{
  "noise_aug": 0.002,
  "spec_augment": false,
  "subsampling": 2
}
Rows from block 3 of a small CTC audio transcriber, named by matrix and row number. Rows with one number belong to one neuron. Each number is 500 + 25 x the weight over its row's rms, rounded and kept within 0 to 999. All counts start at 0. Numbers have three digits each.
After each neuron's rows are labels from the 100 clips, of 14976, where the neuron reaches its highest value: "strongest on" is what is common among them. Only what is clearly more common there than usual is listed. The data: telephone keypad tones over noise or synthetic speech.
# fc1: MLP up (model.blocks.3.mlp.fc1.weight, 2304x384), inputs 128-191
# fc2: MLP down (model.blocks.3.mlp.fc2.weight, 384x2304, transposed), outputs 128-191

fc1.166:479492501517521512520486533499527476498507529480504471526485499512470484494485506500529543497518512487503473519457473514493482483555561482502506463482528470522486514529491482489520501471544513
fc2.166:524479501501482517513508567523478543509529486492524469481495523513438491558505481540540545492514466506487492511485490518477526521483501518552522516462533461473532491490494501465482499470471509
strongest on: key "D"; number of keys: 9; number of keys: 8

fc1.249:488476431542480491494496497418491523517495522514465512473493502513472516476511515476474468533512518506529519466490520474500512469502455507501492493498477511490506502486484497478506502516503491
fc2.249:494472463495526464553478522477481520536517493485492486525529543503529524535454495540508520475536520513498500491505501497492514481515494514467481491522486527509496543511542496533485467504525507
strongest on: speech; number of keys: 1; number of keys: 2

fc1.358:501474535539513484505481535517509502526514521526518461513550534525511449505510530552530510538518567496467471495541561505489492513543523542493499490481489500519498500530489486510496480527478487
fc2.358:501494495449524484465497496483519473544491510502532495495502484532488512518527545521515486461470496517480544493507505491483497523520496536445503480457477473534489522482493490502485485508546510
strongest on: number of keys: 9

fc1.193:499503546485486497490493481512520529514454471463524475476499582492492540501508494488496523475498527486450473549460537525516518525474514499513535491483509496523474508543489533476503454477569471
fc2.193:485504517536510523508505546491534492465541505518504537487497508478510454494481519484441528501515521538489518511463521502520513473484495533501458529576530503484494499480506500514531503521503491
strongest on: speech

fc1.539:525482468513478500509493500416521516482502506529507523465510525472476485490492486469507471540511554530495528443511506493524500494481505482493500504517518531505498495484498514489480444502494502
fc2.539:477482437523512470545468510427513505499468518497481451538524531536508495539471479530494533484500535484524476514475489498505531495498479508476491457547483494514509522473527515550509480503507507
strongest on: speech; number of keys: 1; number of keys: 2

fc1.355:521506468485500487497504528503524437449502536444473499472444454492468505526483496499477497492479541501460512455510459544535450489467513518471482494499525491508491519482488506517526503507529472
fc2.355:508543498524478485520525499474506520434513465522506546484532467488500489489494495486506481488499446499492509485509534530507501468488480503538494528537517505522465497507485525493499529498553490
strongest on: speech

fc1.125:520525519478495512514508522507463476512524520508482557488509487519485488502518508498547460465513516470494479451502463478512486447486488498496543517537514540482481481523468505509512484457488441
fc2.125:507516484528517512472502517525501519492508528546526527461541457516512478535480490498511462467501494485526559507503517496505480490467500479518530489487489509473484456531543534493459459489471487
strongest on: key "D"; last key: D

fc1.256:478483514509502597489503496472500481491475500532470484496511481518530494491490507479478498541506499465547550477525460550494468498455505486522480482493518526563531467483516499516487524505485510
fc2.256:516468500510462515482466492487481514475453497506522465476499469527560458492477500509503458519477512515535522525464468520486500508517493489539482503547482533507530470543492520499534461478467457
strongest on: key "*"; key "1"; reverberation

fc1.117:516563501501535475513489494516510505488503489501533504508432478490493530471513487507473468476512510536457463522518489531524525560531468470510510472470485501496471502487492519515468455548528477
fc2.117:500460458475453489427486513584525531507501432497491489482447521489520515489468516526461481493529511526486503513477493467484511530540494482530497528477522471470529452460483519484474461482475493
strongest on: number of keys: 9; number of keys: 8

fc1.621:500472535517492533494504532490504446517536482546540491497504556499561497520507445464505481520478452484497486491518498521517539556508523464485509488518498531486517528494498487460502533491511470
fc2.621:491505502481456522491542552494513497447552455477475562523531542478480476508547497468488494508543438476518516463502492524531496504497498509521490495490550495504486473453462524501499528487492491
strongest on: key "D"; first key: D

fc1.758:420477530518486523566517526536478501494512512441513479504489488498492505501476459481501495493558519444520538501517506517502473473489493478491473497476555525530534521496489491497536521531503528
fc2.758:491543477482495501508522525493526502484551447524467524492537542516514472489532494465498462506545489487525516510512523510489487490484529480548470520516548512505492491497506473497526504512550488
strongest on: key "D"; number of keys: 8; number of keys: 9

fc1.155:502512505497505509516472500538471482500480500541523451533478463498460503499474464494539486532449488492535515494450483538503496472501491467498530493494470500499523506507510452548463522540513525
fc2.155:521498495452494523489482454528523491538499507481473482459514476564510484491496485501527472527492541497520517502480485512488548503512537470532433476496506467500480455502529517519483455479498487
strongest on: key "*"; number of keys: 9

fc1.331:499502520529505492482454510488473528479507473459487473519544461527536475519507518510474542466527433482508493529503490508506485484512510455502484473534501514473502498478510540515528451416485505
fc2.331:525481489507509497485566514485459481509480496483518513488479481480503497484506520528478495477429509537475493514535481487498516514507530547491527479471503489491502488461513511495526499480492504
strongest on: speech; key "#"; number of keys: 8; number of keys: 9

fc1.767:544531537466521458512476489518512492486487526506494498463527513493522516551488506528500461537494504463544471514463491535500486480470519484483496488516484496522514532476506465500456472519481506
fc2.767:523517498499494492510483498490480517469473516478498490438475519423548508467517473471518450496487470537481510468493514480533500500553499488461502485491528478505520500480507480488495484497529494
strongest on: key "*"; key "7"

fc1.367:486518512478479491453512512486429495532524502568528504476466508506502471461521542508507519517535507470480480502484534547487486512497510474509512547503511525543521472541521490531484498508474511
fc2.367:484549497514464500544528487484496500487529477510471510523506530524581508491511508456504468465545485508507543507485486541530482504524486497547513540520554518498525478495483488476471485495550472
strongest on: key "D"; number of keys: 8

fc1.212:505492454504483474483545519482451488506574459492486502493489512476511464530514518459476491465458501502489450491462485493476487548500446530466517529479532493529503470460476494511499507467502488
fc2.212:478472481485542480508563506463495547476532464477535508511504461483537502507483531440513498492529441516469510481522513503473497523499457456491495473434530590500485496508507539504451485523515502
strongest on: speech; number of keys: 1

fc1.85:504520477538483484479478509513495492528492518499467475538486528475477524525528480493462476527542533506485486463472511507514504464528477473492484442489499469471533521523472486493485519551519502
fc2.85:503518487492487480541510492553500453507500492523461530493499484499479509486538510499481451513555502491506546460487552528475507490525516524507465496514536512527488494509511502508436462495515526
strongest on: key "*"; key "#"; number of keys: 9